From a checkpoint of a small model that answers yes/no questions on an image's attributes: fusion encoder activation quick_gelu, trained on rosettes with rotational symmetry.
Rows from block 4 of the image encoder of a small model that answers yes/no questions on an image's attributes, named by matrix and row number. Rows with one number belong to one channel. Each number is 500 + 25 x the weight over its row's rms, rounded and kept within 0 to 999. All counts start at 0. Numbers have three digits each.
After each channel's rows are labels from the 100 images, of 14976, where the channel reaches its highest value: "lies over" is the class under the peak. Only what is clearly more common there than usual is listed. The data: rosettes with rotational symmetry. In brackets: how many of the 100, against the usual share in percent.
# r30: branch 2 reduce pointwise conv (encoder.blocks.4.r3.0.weight, 60x240x1x1), inputs 0-239
# b30: branch 2 3x3 conv (encoder.blocks.4.b3.0.weight, 90x60x3x3, transposed, each kernel summed), outputs 0-89

r30.5:525513518555514491490494490484475510494467460490485516518473497545542480501522489521458499516516497512472522490474539534532553482478522525492561525467526475503471564510486514506491493474485521455463517479503450510500478491509503487502529486476482488460506502491498483493528552481521524523520512537480460505509573477468521494493479531535539521501523507494510517481500519464492496523499478504528500519496458478487495532506512496519486527492485489515485486473554492478537496499536516517525493494444458481512471528475524492516502482522497498484474522487477529496529493487450525520504489527461503494522521487521486488509485514489519500593528536472494530494498507484477504469503527485497483465511517450513499530497598507446501
b30.5:457501544512504477494477514455474492494529462496505444525566496472487491499456511474517516512510498489482534517488479495510471516451480488486533499503482531469482470486486504463475496462476486471505503501539514480501553517481495525474498503475467485471487508568524474486
lies over: backdrop (100 vs 55)

r30.47:544507447491515516478473548498492547509502538485469531439494491480465459533489497502466479499492511465504481496527517469533490552490455476527484503458527523508491454533500479510539512497493480508477492480485535496503450506474483484543508451518482462530511502490526475502480503528468501527480511489524541471482491514466514515473517504484525485568527477482493508485509524513495489512498513486429498435529500494519475518485466525529527515487504521490494533482515483555443487489488523481485495514498481531509524517518504470503514576499497483440512443486499470511475509520497484503496482462491497505517498520514488473476538501442495490528467507468514485474494466493490516494481530475499490455474519491467525530519513476464503
b30.47:521478512499537477475494497496533514494515531491511475473523474518474464513519529477492494465485536515479489483491467510487513503535477496524513517518466498483518485479500498492487540494507534531510598517486545485447497539472437514487486466519523505470518518526482496466
lies over: rosette (98 vs 45)

r30.53:493494509492493525492507535525554480480524508512513509498494493469478474503572478508472540522488525465496520527560471473528504515475508515503523524513518499526493484493497522538510474466454494493473504487536479535500483515477481517534519478499460499524554491487502506503497499540471516490473454533511534534488501468495479514535521482467496509510514472491531514505461532502491476490502471485488531537436517552501477508539496554511505509491522486488465459469458512519514513536497479513494534487471499522498479461520503481540526492512531513518516508533492459523511502456482485473484462496513490526512485476485465470500513493480498472509458564494540482542482485490522494502454522514437477504457505496487539473517531562446514
b30.53:524511504491475494480495496494471482491466487501497519523506469495477510477467502478476475473502527502556507487461466453550491522490466529501492499520486532476510507479490500470504478465477480548522543517456504463456494469506519512525541477531491450501488575508496511483
lies over: rosette (100 vs 45)

r30.55:512494478482487474516481481506507497481539526499506459489493527501465445522513528506506516493493470521507519485516483468486478509536456460474522498450479554463478465485520504526542442543529506481470484554527491491487512513486516516488486503533506513474484464460511501543524465502488506513482530498503475518485506496523497502529514466517496532518462486557488524478495479536510480505508521462494531482485509504488477506495480527491512507483489472474506472484499528452524515497525486521515480529462522478536520511547478456511464485460531551529491462493530444532472542526504459508463540534477492496499561520466499517499446464541500517496464512509511498532472490499492465461502453510477516484501489475487532500527459515478466
b30.55:476478460483489461465498475501515527550487510480527518489521487534492538513481468476508493552521504486478449521518472511538546470539483495519481447510515473527471459482522477499505522482504504508524509489506498512513422521526467492495485504495483491516526468487543510519
lies over: rosette (91 vs 45)

r30.44:501498476510491459511450525449513453488463488511501487490459496497498464492500501499522496504472509546488465490497484521476490507525510518534464465532490494475564481467478482474451477502511463505484478529473510514540508529501546431491515544489467463503522470504535516502510503449503561476497519472487478443580492511525483498474473467436504460556473484486540500529522511536527508572503512502500486519499503472504514487486481506488436519494532519513507498523492511463506485506522464503482517513492496512500516508519546502502533501459485526485489496527518493539479519487526473501477481529483480497515511526453477476501516505494536496485472500502513471506463489509519543534532487507487490499510477467481527507512525487525477
b30.44:489495484503517467465483508515509528523450473494481502498514474449466499517559481480525529494526553529507530498504535464519489529519509467480508491505516470476508487464470488494512507518519464528522541471499529480507525501501486501492443526525521431513452489492479496520
lies over: rosette (76 vs 45)

r30.43:522516502497490499498574499472512479515511495426488496485518513526541520467512505446502529490452531532515510499480490517499466510512491522511472522502467538524522526495466445510516492464488505518515483501527480443487510470468525549487557513475501489478472461471480487495481521451498505520512507507464515479472522505496488471488510477490470493531470495515476514536529491532525496448506524486461542530508481494515520501482503515465473502484520523444462491488525497466512502522495498493485517534532490513464523524525480509532500486493522472525500509505471470518496525532486524446530520501498523452466492483494487437508494515441475481514501524450493538492526500493492488512534489528495464455497530512473518558527545501477476
b30.43:486524487465490492477521513530465499500474475491454462456498510468483503513533502509482505547500508490493572496533488474498515485500464505491501488480481493490493478523495472450455503477447521483467465488517485445525512501497498506486507526473515512457486519546503532443
lies over: backdrop (100 vs 55)

r30.16:497518525476491485476499497504499504501500535500491498528518470502478521515484525414517517527540467481500494489502536484490510461543511469492488489529496455483503511527482509451520522476516500514455531510518461492495469499478479446506504438480458500500490504492464538513446488529470490505516469525494517462532516533475514544512510485495514502436472466528506465454464499488480503506493527461460479504508515520547507535478508511553519504520466500522498481510528489481483494446487493500538488542544550457509480500491510468516525478520494479481486508489507524512513468495477559487511489476513524492541504500475452514532493492525487473493523491488492505502508471465517470478489475537522451483466511534500489567516494503462464
b30.16:526495533504495482516540511514485499484492498543492492503467464531563508500492459509487526548489462485492550483477512494517489414502443498518506474477484506500517525497474483496501478518514459509509486472452498485520487468508491515515514505479479444499505521467483455517
lies over: backdrop (86 vs 55)

r30.48:492510514510540529508518521435527482475493523530482536529515522474494528502491535487494483504493497539498460519490462476500513513473525495539519495469471483503505456489553502481470504491476499490518479521507535493485472514467470520473510522518504477507482465523528516447509479488518509510499493472479545519501545539520482506484523517497494475467490521474481539526496461457489516527553501545487500520499489471489487495547521490503462454468442444469518479508519535490536478556434473506490506499503486513476501522472514495544510490456510496513528462495513510478531462496483494500484449408502480511530505505530470514517507504499453498502521502504505524538477452483485509497496477524476487485458493488545469498507503473457513
b30.48:477435476500516499475504491527526479472503478466540512575516507526483499480523528515509500522524504508526507479523473497506499480483533533480514540462474533470514497537483525508496511490457514495541546480528540489477512471523475530495516506512455531550510520490498500471
lies over: rosette (94 vs 45)

r30.58:492528543481553510495508497476498497490499491502501492525520501494482490476525507487528486501467463512518463510499487524461477557491488494485491536510495494479534541443465474479488477504546517496512511501498478497467532466486480453510531450553475465482517509501462472484522531514482510507487543487526485510510470503504519483516506505532534511486484538495450519470501456489518506479511523553501501529537533483459474524517451455504529541507524499516446422488500527473504494520470486510538476506475526481500478487507507546473514495519485522498475493479486517504481492482515476488468466514420463529483497484521478539484489444506500504540465534474439502477460502499553502463523516491506522523484502519481516495505492508498521
b30.58:473498509509479482486521517501500533457459466486500547490478480476524479507479497469535489475473477495487532422487481489483529492522524471467497528480476528436490439527489526523504478502505482532513485534487523498485512469493492483509495554511531495497488553514516498488
lies over: backdrop (98 vs 55)